config.yaml
n_mels: 40
encoder_norm: "batchnorm"
text_encoder_fused_qkv: true
text_encoder_inner_norm: false
Rows from block 2 of the text encoder of a small contrastive audio-text model, named by matrix and row number. Rows with one number belong to one neuron. Each number is 500 + 50 x the weight over its row's rms, rounded and kept within 0 to 999. All counts start at 0. Numbers have three digits each.
After each neuron's rows are labels from the 100 texts, of 14976, where the neuron reaches its largest size: "fires on" is the input token at the peak. Only what is clearly more common there than usual is listed. The data: synthesised sound scenes: up to three everyday sounds over a background. In brackets: how many of the 100, against the usual share in percent.
# gate: MLP gate (text_encoder.blocks.2.mlp.gate.weight, 336x128), inputs 0-127
# fc1: MLP up (text_encoder.blocks.2.mlp.fc1.weight, 336x128), inputs 0-127
# fc2: MLP down (text_encoder.blocks.2.mlp.fc2.weight, 128x336, transposed), outputs 0-127

gate.93:502485525367558513492495470505480499517400501605508524514563576411504502528547451418538437500497522541400478477520573501567495429447492502490404530531497449430518529462428439471463550579438467532466560572526497446523467573464390505507552456568471493459430567516562475423422489526559494517430495574488519465594430467520439488472559420521553472458549454507566510497579516388569560485510
fc1.93:555484438577403504422512518564494584575467478382565466584413522531507541459495518470529500439513466406454518484506478484453508499520566516521604521452547576513450417545620546539471437468537490525441477494505490495452486413502584394495492569447529446451517534536444540487490565488526410556477510469471516512557488538484512507562401593478545470585448550466497496476387593497467497544567
fc2.93:516464529520587478474439525444545557588551537437479511539398495465472526509492494513500517521560463557458422416548573481506436391573470454448393349512515503423497543491480479524455468481550490518535498455450517464532499471568402637458446482484496371557538438429456456501536495460522487509491577489496511539595423514472542531487499414450415545527507476525486533491499413577428538491487
fires on: "sawing" (78 vs 0.4)

gate.233:427562458553463554509556468527528522426540518539380497554530429515526492457452478437414492476434479488545560542499449456486527482502566453555436453464527528448572516510447541452573644559431501468490467467500513366493468411540471538474499506547584542493460467451562546499456505488437504458441469565566564418422498469414456542553488413577520513395514536468547522502483544525377494469507
fc1.233:464447544450537524446492491448482457511451431535475536559523542543541564514607548564471595432504560445537495457461530423431577527588476460484508577523562549404577552451430493567527534430510463419424555455522473531499523503474564555447436535494567420466491470516586528562452421479422504407546515462530517427512550499409520466605489540505486521418535547487490434431601500477500456536507
fc2.233:540566525528541509431530422451485450540519529486425526543505533555433415640444475401526471460593451422518509553474499563495511540528467528581455515555487537545444474484499440457448488515533558471455500435512546546561560503469552471425476426536513419497545418402496458490451551541553471546519536551566562564488539473531509416526522454521487562519465520518543425499515499366646549563549
fires on: "breaking" (93 vs 0.4)

gate.164:489506639453579476492539507436444480486408528506591474539399504480566498538490509464530472575561509534578490451470473449426424442502511499592495525509505522569475448412534483441443515550521525506555537432539404560535403531535507426461501473558456522498517487469488401551501516587542429483554395585519531578582510512415498428607495561524410488434536476477485505538542533535494555526511
fc1.164:481625407423497416463453475542426467508516488537434571544415517509397500496481493491583552534528464469538493504521502503508562512487480511590602438467460516509468499488525471525503490521590476532558458463452584497451486433546520514582506466546459561537542501510424462530561559450417389459489505569443575438515433481497519574444388513403536450558436500447494500513473478411419458558415
fc2.164:456578470477546539543463408554503506436527500455485423365558564520551564506485477504447592441525516508510440513504493488519466552531446510463500371460550533483462491497465543397557576476556447457565473471519554481531572504477568562563447502509597486562576541479583511584566584553512587485475462469503620456545542438499455497579536570565487515431533476464476440520518536503533564529416
fires on: "creak" (100 vs 0.5)

gate.2:505496496467545502550481463557454548575503560500486516580452518506431469488581540536495584428539517457497466507518486470443494503557459516485526558486535503509445488497414571591597606575429517466494567577571558463518569461628491439551440410466567447459417537551514447546569465501498461566588486565415451475541604539561425556563489438538493409414535532511486479536514499541504507472464
fc1.2:471417496502475489496413449365456410502456540487461523518502468482318554517570488462498483481469402521479617437449527458502537508494504571565443482431408454502514498536506474515462448497569598505485455556458439454448469521454540483477439472561548493464459548472464460428543481567463521533524510481409452546526459565513556553450567463602482470550436629523492466468513467482462431523479
fc2.2:453584503456460472526554562528502561444500429516559502470477539454442555615346443440433542501471542546449551486459505527551564583428469477503477458463463483464568511452453577476487567513610547448417562476477498474446485447565471520470534562458549503413511499559508531486550529604505410433498439576549460531527507544531589522495419480471414517459514552503428439464566494495482430441528
fires on: "breaking" (42 vs 0.4); "glass" (29 vs 0.4)

gate.13:576584507527588440533478408544521477471462507431469494526432508497530446521469372485547574518577509501556485476558512504581509473558523413494402469457558494496551473543511498494439480482512541495601541509627550517516527465482443504467404434425486482495511475540464562589580463582379509478473508517586520534530356510577505479445519525472529445554533546510520397564435516486489493536546
fc1.13:527596515459517521536654543527540375667498488565503514561398548488458542575451532517490480447494517518470517486498500477476475477467483523498421454490472401509519478496458529444456495551538558540532607468434463532401553508623530458404499516460458520375481493448472522496541472483549464488521504485530474550501552472462471508548436545502517464542423513456411575448527542415546449531461
fc2.13:530543468581496492556551481559471467525503542474466506540446516485510492581492528479515464479581409509587537358519544509474528522533502584427549552481531450588555502591437436444475435576457526484414540479511504491410483544545582445474492408431360498485440495542516588588485552514521496497537485539590446504556466509452466460487456418485489500559513444540453409565495586415543533497515
fires on: "with" (37 vs 1.2); "hum" (20 vs 0.3); "clipped" (19 vs 0.7); "mains" (15 vs 0.3)

gate.249:480500536475421538516611458519447541552464486558484501371571527503475401487510524423505544531539530469437457387467448416480469478526493430493482494429554412408451424580466445487567443455570488532456501456579563496553469499462461476449509486471450473495425531490548585445559470529625450487572456483564506530530454528522529496523439460476544517491547530402403447515488497424486594538545
fc1.249:436489560528521404494469515538518523516473527478479506432506485530569521510436502558490571568611482477451486371577465488517538473495498522486493495499431534521578407440520474518543563448496551528566561421536547416412500487539472527524437524622532536470428477431536513515484522491516517419435468458562436433601515553418443488421398459497494519420584513486550582502458433490419500470406
fc2.249:558468511554587508416488526508506572511493497447386462464570438467422534579451533533548568470397518540452572485533562418516505453362520462598477584487436534517468559401504440528512522499489500512521548445548564498473536485491522411465511542531495504504523518413437420423479506469518455517525471480543474469567510565469550514497482594384611549455504467508598445417499454507528488494451
fires on: "a" (34 vs 2.9); "reverberant" (29 vs 2.9); "breaking" (21 vs 0.4); "rain" (7 vs 0.4)

gate.252:529450588593528478525468566526485573482473521518524523485478458405520581505410455461514490445501464501487597527444498489497487550497540472481436538465586533592521562452509469524528505474454595387551430540446420521547556428494467500562461528553474512454472484554586498433530445501542517498452516570527480619499533444548580526572537402519542573585453536557388481562588478543550517437527
fc1.252:449478447564441550564501521528463473509419402504520528451509443599519580507479589564491585544471494495465594517498536592489375524532440456523477535430533498508450572573548497473476553531532481532560395468515509502448499501487514554483580433529478465521465572593467471562436576507486536467412467493502546565456573399532559564572539593587460534528412549488506424506540526507496568501498
fc2.252:548513482477484546513557424514451527502413589523439456551550494491504531504450506490469582547419431447410572542561533423394470538537536518549416439535524514567452474463455455521533484526476452497449522523493512547456521479418557498424542483530496502491650498501479521560570549410501538594515545475526492444444494533450539426507562335490427560496552515566523505466446458413570541488450
fires on: "croaking" (35 vs 0.5); "frog" (23 vs 0.5)

gate.246:505439591541568468519485512549487516420447521506596435466516530464496555506422458582552493545420517454526556505528476465509475529511467480492474502497501473480549474603526526584556461439487447474443491482395509620540547526604401486435554456534520516538498511492499466439551482415487475478382398538529559461399546572571490537445514540446410552525504583455367481552500478453473492463528
fc1.246:534500463495450474483544474520448524531455559558555569539410592539434507456535519513532485449473552457480470400576535588451519537545394541528534491462514554509461485503445474457501583459520517491492430581522451477378488564468486491490464473500337525550489437541427505496501508453427541488557572509385474519488548557521473418460656442541395467545485470532551493523478546544508567467516
fc2.246:454538442553661442459493439506444530426540451487495495625535541485415504502481524486567445586508516563493541448479491566416544511494508445589524454480492507455517548595506532538537554440456471452572528463511512581555565517513528537417560481455487470505507541494528393545392440563472480438510571549493430497578536593595513544478579513496489445528460491533458516478542567468524599473473
fires on: "helicopter" (39 vs 0.5); "over" (21 vs 6.4); "reverberant" (18 vs 2.9); "explosion" (7 vs 0.4)

gate.8:489552521517538446563479524404582465623467536516443521524478473521552443482460624490534481562444476508584588511511530435502534479505569453396431540485559470462560510494544501563472439592467527496501539550527616476462473559484435369468483522486476595571499495513441524462583485542547487540468583499563472542449536542440440525464543548482467529412509493550490516521474450478632542437551
fc1.8:531535490396531499423511467503469504540401599506516521558568549388550559544551447445509555493462490554491494567377474376541558413590476564523561502489450496498504471531543495449510502523516513522465394447533591479544446523408536454524527481407481546508484579465465494525492482489514570535522479423507485466450426517419609598441531502534483506448488370441503453529528507443484523502490
fc2.8:484478534472482514585495449482515478519473470521471457523506546518546504571449536513523598517459516414430530509421452439545442481431456505530443448466588439497517533434419504471547566487547491486511507651530570503480491414546478512509470535462515382501496520556498513468573546535562474437408516408437519361604426454475512405500504422490497463412547583521497541472507465436467424419504
fires on: "creak" (90 vs 0.5); "frog" (10 vs 0.5)

gate.331:503478510493516439504569572517386389517554513573551523459445540510551446528450504438506436556538391533412461487532469418550588383484543502535409528438460492473498421595459542512494437458490530562471470463522464530449396447522495477516541540516557474569538509506428468530476510551400469586463518470453482423451477485428483501505424567572498472542447450626517569560537521508490533534494
fc1.331:501524509459543548519484545438505443540443540426481560550443407536528474509482528529523561431455507471511526622529467469429528474540545496578587465523485507558547478473582485422399456552589486524466589456481505424466424512555503567497504619561558518527470401498504498471507516450456506429473500481561441485508444523607485473457422410459483560585522580510498499403578471529387524464469
fc2.331:480378553586453537451526458491416504525490475531427535471497474503570480454524526571507488503520538501576543525497497505560529559536522569474557532505419420551488444459511516500502435516458432455505562583499556395555364504470426374460609497463493536606493502582525489425492475490500459527424607525532482454451443455554544488468531478480553522428456533576473547558472577400486531504507
fires on: "chatter" (44 vs 0.5)

gate.188:485475550495421478551567418436492517588518513495508503499472412509544519465457536525380427527550562486437534475397512504375510562488589522538454445455456535490516485532473443443491465483606560512378476543498618482476550378514438542519501515493525519531460442561517428426428391456552480500504548487495440488540504486501487521490479484517426539410545570547481564428547529471471502403460
fc1.188:441589521451574374413540384473474513430584447546494520415531537490566504485543510458520474485518431466463474480502461540546582488447469504448449488464497367550442573551481568431493427418472533431438451452517473614507463510511506471465474574470555458519503500451484530536542477531538422454552416499444462508481472466637465503444537494482554398554502468547539510493558523559517550520550
fc2.188:475472491433452575522483512476469558444452458511467455560489413520486512502512537452432516515528506650501518480501558577532589517563541628585460532478458521558437488470463457575480416586446483478498534467482457513560468449557502495467469413463554568526473574500379518484491524524519464548530542434455605426442378513482540511560563575439496547472502529576489548524508612523454443520525
fires on: "breaking" (52 vs 0.4); "<end>" (22 vs 8.2); "white" (8 vs 0.3)

gate.181:489553549465616508564496467472463498435556446522468490511536427500569539579431560548465422443557534468485531530536509500506544493510552555530454415459418536536489540672547481507441460499432509489482437544485532563493549471410501567505525431557501523561546442499460454511535485392545529459555442583519515436523415476561541443456593548535460520516414430482481462518493562561465502560387
fc1.181:489522481465446444556497504611535477479437546514524554555543509481500488488491417518535554534432529459510449405475528530516516493539526439510546468552588476401487530474526608483529586587511543435507534593539469568502398497497468491504533549517417550500454461464428470526499480538448426399480438601536418543512466585442507418529596493445456448412526453620563396524518543493523499509516
fc2.181:477583551411467519551489494558526534478419464526535477476492491439505547546455521545477481488397483485484606504597549424524451490522456508469438409494435464506454527479434488561458520590416436465486479528451644609434506602456520537431547583532501419575517546456399477510581454565491510557481555537566529432464539449530445462532484527516498480494456495606524553548550453503487473443510
fires on: "sawing" (66 vs 0.4); "spray" (31 vs 0.5)

gate.125:562491422559509525551431506472549447564485534444481481589456442444538482502545562470451517516541471554347470453547526467478598496513514455492417533599490551501471419490497479447477435562455513460527515587406544545462462495401590478495489475603612462588452472512498512561550563489562515536505560533505488510461605450522481466421456447521529525447581481478510384572550489513490530499477
fc1.125:499448591518448469571528566531444463475479460511435498476550441504534515482454478542425580487607518543441547411533448478439548515610478557569526537473457454517498538536550489492503442553451524456508549414454528513460500484442543446510571509495492487603474553433434458482536510483513385453528443456578561472405472418490562430600513420429512505445355488462406482536522515472481489471548
fc2.125:522441477521467472482393495539567521528539495550588433418494490598438433466584584538533465523403560551498499533485540556441488524527550487469550534523514571569539415535476413390465391570524476505426531487462498487437498566443421431504460461456507484511484484464506534542475548460529535510539490423601550540417576461472508529480572558503540519537489609496475537528470473472586409572556
fires on: "over" (50 vs 6.4); "clipped" (38 vs 0.7)

gate.133:618504566479478583470494516492520489622515574482535509421511510484516577512554595488515430520494518517489548513557517601443585517486520507595506455447525526463547559589404520537532484504445460480446519514535586496480527481452454509525475467512610460498478387420567440419490439385380534402442518504505427488470457516512515499439492430559439521480495450524476525485475570454473551541422
fc1.133:477541570430497493480485479481469480383466458476523559538601467418465518544411568498599480534510462449525345482436507522491422537477469480492471462561493387525492503414540500512456511473579505504550518480483412580629409586537493525519404560519535448510563516524496562499491429570577492505557516448431510503504514515521540484473470470440584481437433494417576458475472461573507463460498
fc2.133:502432461437427546562503591479528513510491460468509422488416428391511534512475555466469557629447492578489499538487494438585580533515547534463492472495435472589448517509507534543538466543535522496385482503535488477569577531469523543564478395453500610542512493523516513531617457500460481517444532469532427460481411491497489506525416509546506465502467559628406564493459483507507431389485
fires on: "breaking" (79 vs 0.4)

gate.208:542517581528517450438456495546533569424463494485483531442570477515493528464488473502548471428448582434537497504455470548508508548468516442546524479488468602493488345595486493467545485586422381487507547487572444602477449487544503585566587523530546411425512549547462545490507446499467468401516551515544541524549504483494509527497528524474356515474521477469453420516401470486412516590505
fc1.208:475484415496512592489490538528590469493440563491393524459547454472527419535564483553505434548531557512517404484546530385559440409543491491475566473541505447500565514461481502532510444463436522493589551516580433405547471462583493552580493495542516583477567548537479464457528435542516531441480414542417515468638549495487572425443521490538454454404477505444426519473551539480510481510480
fc2.208:518502486420435459577499524478486486517449418490453469515501506499499329489472469511504500541474502417396539546504472528512498430513460608374478529525557463503510410467467502493495529541564535579534479480445442472426487611503466462557532467587481521529570569487524498513446503552465582507455526561524531472444441516467562384426517428480539451444480543463519512431389536571586524438568
fires on: "hammering" (96 vs 0.4)

gate.158:544515484523584624442449509488502488433476540423560482438519565531460467488483405490536551485406491498503518408481470362465428535535528542591521483520537458502531533477500533547538510509550440510531550568524567525522508444478608534427442438526450519449583518541419483554465582470508466533482519446617545417429475463481551594493443519500394592467445443460551455470516491518470559480441
fc1.158:487519561524476609490444553528428568441457517507493492507473528466511502542448434495536531356474519520504478526485531493522459608518488517455443321431571474488448502540530518523398512476432535490501626490515513451474582484466495516413420564538501544439463520551495540493552538562461404467437472444587465561520508443592514533466513547378516528550534456438463578472443513472536498473527
fc2.158:473460478528467410437541424520479525399441583492435537532536623508501580470510434548505529491447524481498579548516518520553532460496459438530385502501411513484437473516443533523548520580466476464496428547430484455497514491527510501464564553411540477457390475570476481496430513428511467496465495425544393547611467562609518482457491529481459481449527517506487557621554443555512503400449
fires on: "hammering" (85 vs 0.4); "phone" (9 vs 0.4)

gate.140:527452474510507512454488455466480508529543572480513416459427370460482475474421497496463493469540482577455533489540427530532517588521545427478450513524550472493514457580541518501553371482490457535576478426465413447534576409485456536433445494542517402503550462365538521547452558499528398480449533543484544557474452517421476466491354531547432423535507506432488535501518555557474493549441
fc1.140:528493509496482466528519540543485497503544505510583426480441494584480462501497427561626481491523444420493475525473507573480496558498457529509476504472464485495514442492410570466585522541461588450511575455535513545430460644444451570568514439372577521557530444380547453409531537547468547500511501487490455442635564537438438485454519544405526516512519505550438451488485571495452502559485
fc2.140:493506596474526566524423457452455587482407450446498535511506527477466542493454529578485411384503487424513592452453451516411457449518492463497464495469493530411423450588555402495470574505502525550448498392402462567455469438524565540566489465415391430505505513439487549552513477487472483496489427532536520469531459473538464449444536507527471496424540413419555425476490576544506489471528
fires on: "<end>" (29 vs 8.2); "drum" (17 vs 0.4); "roll" (13 vs 0.4); "crying" (10 vs 0.4)

gate.248:552492544529488540503535423411467448548507478511493547440492524541495539563527557424560454624531538435471480500487544540487453442483455579424496535503488518510418488439505523440512483480506428363417496440493551560605513433551509439452522528562496383495563534525430466466554424508537506531592547488447576532438542513541427502531460409468448401489518580524446448493551592456479510518566
fc1.248:473501484382503478565435508477502590523533461471517506470519469503420501512514496517528543408505572523491587498422399611509530437556515517507538417554561574446558476521488454524499452498560485437465494496524585434556460544538446451463482448415577412482499498464455519428508521405542649491544576575478493455535489611529519561551524443458547463441556570467438420498516569504508536476515
fc2.248:384559597482524516521486481440502512513479541470459594532493576495515556474386510455527400558593522536486510508563510540497494573494469500481493451455460489575491539468489512518533525546488452527406565543610579561563551447496610556486512476501570521449468518551510452586467520487603386464471414474440508541558409501497510529585460460527493494501538436574562607495460490450456565448492
fires on: "a" (56 vs 2.9); "reverberant" (22 vs 2.9); "room" (20 vs 2.9)

gate.4:527491463553625558505625534586485538569513452451519434500510580433592536478566488487437424470503484484398476504482572503482498463479535426611487546505520460472359500558508483512476537463485468410481546546534557510445468479545414496415499521538493560499581503501435492512457453527516390561587579516518543543534439490523553537526440479448509515486508516559562360542521475434491526491531
fc1.4:412405513467507508440494508488548580422529535561482597522508500507499448508398505519484465398509604529510483382552452476480511470554453538515495548526562584551527391508495526448511510603519494510476476406447482444523535641541497483517476536527593503462484443481606551563470417442556536475482564538422422448497479525499561544513420496477537527478534555476475477535542559529426419557462
fc2.4:464437522503531515475487450443555517439472474532519570513499492513585483557403408473462387486501645450474446480494499470525616497482557501507459540464560608473410522536464501473589526525529470518559523536496605432435478537481433580446522470556488539450500442476583481554515446517560473507497502423550480455504409496486481566474546501529610532479498522600429582606534483552494526428465
fires on: "over" (20 vs 6.4); "water" (13 vs 0.4); "helicopter" (11 vs 0.5)

gate.76:570501593488484472552486524452567480481492437521485529548462471497478594529560503614509540450501572445432565419460608513533462427545512557608558454462459508534495579516488488506452495516554540587455481503508438552502627574587446616514544421447523543420470422452535449457581557491487490481544465493432430563553466504454525571512487502497547477518465537456572509553581558536500549455511
fc1.76:495534527391478490578546511540546425507601471471500489487539526503460473440505482465535420476520372551454538469455418509484443525399442474460515383474478433566490460485397548477493536541525509499559500599559595503458444513499496424520472542477571517549532550447510573485443523524616458427494516511416370538498574558495549467493511510423483505478589553526452495539548574447523492434538
fc2.76:528522529453412543536455343577453453495511525532470441463533473530531486528514562547460513488479570467607522517476499519582434453456565484547515470454573504488470492515502493506537479636389479552498479495513439463369451512614525525455446442485510489522503497554492450490490485443491457519447444421538499468538530493457377504545432527536541457490402478452466556537469646568464521573528
fires on: "with" (91 vs 1.2)

gate.235:596469508538466537576534425488520543600419537458478522424506513433556437567425604516483451462574536555588549528507380485535535543422481528538475585430529490407528516482504436501574475482524593432454510465485632537544447466510538495495514484499463543494521513509519571423510501484563506477494519505551564515495420477475424494432565506531425617492469544460494508536423503483410466522592
fc1.235:423435558512476472453475521420495411472512402442455439480483494495485524532525449515456561482420479526561588492459586505511510490453476513400448563447514500487554536495393472532495478463584444488463464516457460439426559461493498534489386430555569439497492388537487482468521409498507538531491493562495530456385549519502529443450518476460529544479446407469546478443589557585433573427403
fc2.235:497432502583503549536466504463505575443527366458521483543585621526537415541499515503464427472572576493545535446477429502501536548451490412445584523486516496418464526497457514536559477566533502617510508486477517463564516467527613515574393439486451554468493562534480566491515502548441466535511447436432520486424503579487572493517590474508488431481566583492531390536559541506475481437504
fires on: "helicopter" (62 vs 0.5); "over" (38 vs 6.4)

gate.59:530507533447572433413488557513409535482446428507587521439491535517495531473538515546567566468535414534484616558485495509477554518452482524533496554522485491528465442396591439478522550514555495545457458537444516557533539562375490452537448526534501362432511406395537563528564516529505416484478441476590442522467493527496470580488488525449521444393546558519546456525441481569492548459495
fc1.59:420409492435524475545505416477517452434522576457409488481489534448564466407381433597449549512479507417479461517526412475479471446532494529433455623529552510537450534457513552590546480554446492492525420470499442492416562480483440519537524467467524548529462446496520447573555469540521576602422459429525410434515505500485521431528488445517485490557517485550481606504530501553491415554466
fc2.59:476477531451530556472500551519452523429490454435450534517456475392440363542473452518543509480517530427558493460612445476543469470530553463438468530504427419449549473522483498579531510526525455468493516544577486550441495567492472513539513457614525564579576549431521336524509421554476509453493523569479520525473460476474464552491504479507575362453516533486506472551475605467452535446581
fires on: "hammering" (100 vs 0.4)

gate.334:539504511427493448480526492451465540557452496508463394545399470460489519509356401504413478587484455519520517511509529476500520492488516451547466556479565500493384486447549466456442566526532543502596489472478448494538555399519543475446511505473511565490414537440516544385583512572528516614526577471503524562569460476489521517533482479515454476511496522606455588546422441543543454511380
fc1.334:453512355604475532441550567463489488406447432539536513512526420487444537525472553479473423549600493486429522575500464470433476507475582522516515495577520603435528505471463439520536449473610467551495511520559409528498467579493450506444540596441454506444485493506468509608522499520476482465467491494584478496363521485561465503399541492590514539561474490507570561505468494469426493564499
fc2.334:520451485513464507443549455535447524356487528511543538527479478539569508442509514358497517422402565497432475500558467538491578437475436497525460533530441399572437490468481471534540575556381441533467532459483460571506508454489464543461448503554538524473504417520507470556519362486520514517441383536612446503450484503433497486462575384531465514472587513516453497515522485521538497549455
fires on: "<end>" (77 vs 8.2); "barking" (8 vs 0.5)

gate.316:424510482513477496491514493450522572588500481451477405485519521462590471571524548553530502554506515449483476407533499544482593485460473520478485416559614517574594428488480550459498592578464484520533479444638515500490563493431539530547533528587456485497459504430422535546495421518548474458531623519526530440448567546520530393505472438419455592474540507561527420525449537497457539547475
fc1.316:477462497482511467544560510560505528548431519522499402439529591472566545472519644566497568411477477417404489398479461500499495534422524541555507476421512480548578537497507484526487578499523535445535550505504513421495594502562500483548515540420515591550521479464557454515526513591488491450547481581553494549479597531528574456577578513526478586608542573531599471555534504534526552509535
fc2.316:560503533455548563464439481444489463482498549526501493520494527520526435456530364459481600542512619467505442611508476500506489554585496543458583549459487484467497469486549505521432492534473553494492571591441489477473508528529439480397429576478539463509491582565531546513387434515525413523373438492456509478461513519499443505504456458476541423455560538531524449438489406402466382511451
fires on: "breaking" (33 vs 0.4); "<end>" (28 vs 8.2); "whoosh" (11 vs 0.4)

gate.191:538575502443505451485527512539491468604503463533488516413469509478499547375412506537554427521500509556447501509552525421458562434449562570469545542434413459413471509563377526508452472545574454526387387394493488535512536482567520478479533407462532580553554481513427467496466520425515488485452511452492528540423522447554567475564515443548471526531566579479496459546543465458555506552480
fc1.191:539473492451541528441449409497549486503554514452446461544549442472480502494579472579500496527416591415476528386552513469530488481483495459540539609462534509455471470606507420512525615535428466491472424568535512507529499422473484543489615559414483517546536507503492392554509472354541564387470499525469596511475431492567535524551573425490513463519535502547474525490478479496493566509448
fc2.191:498422480522550398505430480410466544505506501403553529540557458455434494561543445483534470432546517517571425446428500484585475461520527432494615542471525489531519490495512510483514545484462549508494443534503519514551368507539529511592486546453415612459425504552451503478451454561491511457540475510389642498572454547516535557486551526421462550552499496414515467524516428514517434467401
fires on: "<end>" (25 vs 8.2); "drum" (24 vs 0.4); "roll" (23 vs 0.4)

gate.159:522439550489445516515567516496606404602462503443478410520596536392461484521513523511377558570523494515556415452519536529528462535404527562515554519459555474538509468577469486511516557483426489569524472456530456435579531523487552573523568582567490504567502594571497414461460533469415467479455503589487508450500420467527533524445553491537444535550465486555543518427530515536513550404519
fc1.159:448587521510576420423537474539553518470480493536545492474483466538474492540541526405507525486503476464493572433367556521553463514481526571592547470536568474454461565458515425573487502610537500457528518498444531512468428456507422537427550536519388490495523437508440464543398576533536496502555493447550514511518405451569579587469574512500509554486555380514586509487496581461546448465453
fc2.159:540508514436564558533531399475528505473539436438542462635435522483484465502526483465496531460572440445488506428501518486538513482557507404472491459584425525515446530449494503557403496567423533471473513457394606530470488477521463387516551482538465565533511431390476502551452522568533500483387483512514489495421489475469586493505507510597400566449429437528574475534527535529499444420552
fires on: "hammering" (64 vs 0.4); "car" (7 vs 0.9)

gate.108:578497613355601485438507530518417485470453555518488568518512466456503517507550467488513467433461516481519458417508487512515479507501464567461534508476542428541515531468512512473503509510493505389493565466468445558533421622448522520462494494426565502543415499491557340536533554374511550505474496461568471487445440475464487536535512540444506534472404420539471553386435500453563499487427
fc1.108:429519515473526506501460571522527490509539560525541496379515556449501380430503507583537555456435562494430433517505472513432473507479555578555490489520501453536514490483543503479468536393595387531529550481426613498569502463548453592511493549509469485533469521495543503543550534511473498567419521342493563552536524487464467533437424503430411613483473524374556520531492535500512471481518
fc2.108:423545548441437509541482494483543358520540495496525428497400473564617437490516510549533604577543499595546556398504503473496485465557444497533443489516461540438516521474493554509465494530551499515480578498563519458448491499497409548579526464522495419480499490518412495643546548412523527517552531495399522549574489475503492499515489509570494396489549557421492533433517509572437430472566
fires on: "sawing" (100 vs 0.4)

gate.88:534521547492547481535446613452563489513530474468488495504514465446567497541405489538519508544573522529554570480541509521634555473609438461541483497443541467440523469505537473480439516465520480514420524532526523514555480443543446497571533534583427627437371552463477477606467492463496492525507469534512563462532463560510482525546479569573461453524539571546667474544467465516569552523590
fc1.88:448520487457503529586459615497500530477469518492513481564511431441446458544520554505380368463445525491571440575470489495452529478506525509516528522466460447498625543484485493578465480518502485504538503502546433491452480522554431509411477549505592495461559417668520487459533534438528524525517570475461506532470521519500519481481513571478448463583560491414502482613448583603513386482457
fc2.88:453501503578465501426490449513561434460464454482477468556560426496503466536474465539503505557518535538541509389522493519492524536445500546548609499465453529471480437549488535470495538569544525564423476467362529380491542427473484557555486448544543500421464549499606610545513535460506464570533505458632481554491559537443530430533497483498545474470634473421467562591442491430489522461467
fires on: "with" (7 vs 1.2)

gate.276:463464591364531573529506473485481457505479437502468485555537510485447507481482471438533478594428456537541486538470431580433407460508513417524420462507526516517496470458438579603531633476490498442507464529484420547569493508544466586490528525541546421487488501559494595467564441497471524485480470493516571597486535557509544443483609457495513590554458508497528584498439521559439425498602
fc1.276:428469530476548472519573552466426466481463589535580594541523521488502575422551491515480509484430586552507490544371590454562441568506459611568497523497541477517414511487535524448409527502561507456551513542537489522457497537527471498513531487494524554468484502547475481442583558515457514551472533482452569544482470586598517588385586457575514517483565488540580400503540499498432477456589
fc2.276:494628491449502466543543392499500473466449501465453438555474519577452465538588444428495490584564511428476567449517490550472543486470494463532510486546422652491534445529495500536523551532491484491552500453506446583402504578556555537604445508433539476501544552433542570464529470524480554520532556521481503494435518610531425481495430490455581542483561560455421481445576510489510534513385
fires on: "a" (42 vs 2.9); "reverberant" (20 vs 2.9)

gate.319:410403561526414505485576482443544494557495468518495431452511438481490470533480469550513577466509525442436480477509601475506477495570386438372480609595495503507545495462443420478477500479477540563478549435519569406483571478451523528581501492482566466519494431584558440523496515500520575526493540437517527428423564420508513426539420522463489600436508492469501485478456505460417489412541
fc1.319:542504451513556461482517448444568572464512543436551561521454433517536390533541581466527521540512621385570473564577444473428532471484597509552577441457562494579497498443477477446555580510448481529571491459580545519489512468568483458571476556493454482523511485484509599507451484571452449480502489443513494492531547517507555442547446514388540374524423504530481468519443539475581439548555
fc2.319:473484560491569523495517516578563515551497507473480459488524568525465497467563439569592565578601395478511592411513493551458523445568452524544465475548509530621547433494512457513584607516398477460549457520485581538553491557393480391540492446557510492520499511534508456470500440501462566505485583557439500516481538472531470528601517473433529500610414524456476538480424523476477564538499
fires on: "breaking" (60 vs 0.4); "glass" (38 vs 0.4)

gate.58:409513450495464458495518526531472429528518501589506564429529409494503526515471533521548506454453614498538424502448475392388573379526454458456492526523425525545451464507490541465473510463520450566493519462539479481591443572516532405491458524558422525482559542422441552477463452603421500558530501442515559500474532503462518525470426537467525426498521607473502464538544638533520466558574
fc1.58:505541497496538445479609454479559495459498552499575521415479453586480538474514486556508507471476486369448559476507542551514542527443454566526447505558516399494486471467523473505458576565493528406447544492476469420455493579458571589564570584574497499494506517440436454471524393518524474491583497375565535462501534454553589383492492522492447614505490464583530519479530468527572487491559
fc2.58:617581417472570581517478512588489521470465548479449502497523516543544533498600493403463477499497413480516491517479527396471515530522483555527580471498536524502524517492572609495499483531508519570460501509473488520431507473513466465570491454496466612498547605509509497427468577404598526548505503432463497514566625440490488501552504553438423458460487576429542488375519418530474455549577
fires on: "over" (38 vs 6.4); "water" (18 vs 0.4); "stream" (16 vs 0.4); "fly" (7 vs 0.4)

gate.320:516562424511476526441498465503476538691430457465533520538491612508545488446558456512417478483489500519407548459473532435468507457539446463527550545522563493514531471462510540426502472486422500488419505492500432465413416571474547562473512549443468435522540522589557523428553427520551455509522566518564477427535446433458495479441624484422566548529501528517544492517523520435389435516469
fc1.320:416402421638564420511586538466478433505541508479464482595472461475511504574526448510470512462510551576477451429554542512555469539479503452413460530470479505518492547480462460530495518462537513548550523399494497435579552470463496455507525519540418554374552525492495492580426482533526511503490587504599485446502541634467512526533481488547576609532561478478454605501510522470527493451589
fc2.320:463539521545514537487442460535503465471441485579575462467519543507516572420484458511436512494518540561473488478429482488501460498459453493569485400463522558498538514515507525458542573539499518500523501559559478527454411480523523547531444493505494568415495492515557490643651602473575509460573482457526395479565591469557468461555531585586551590479415548480537576526567616540501517529444
fires on: "over" (48 vs 6.4); "helicopter" (24 vs 0.5); "waves" (15 vs 0.5)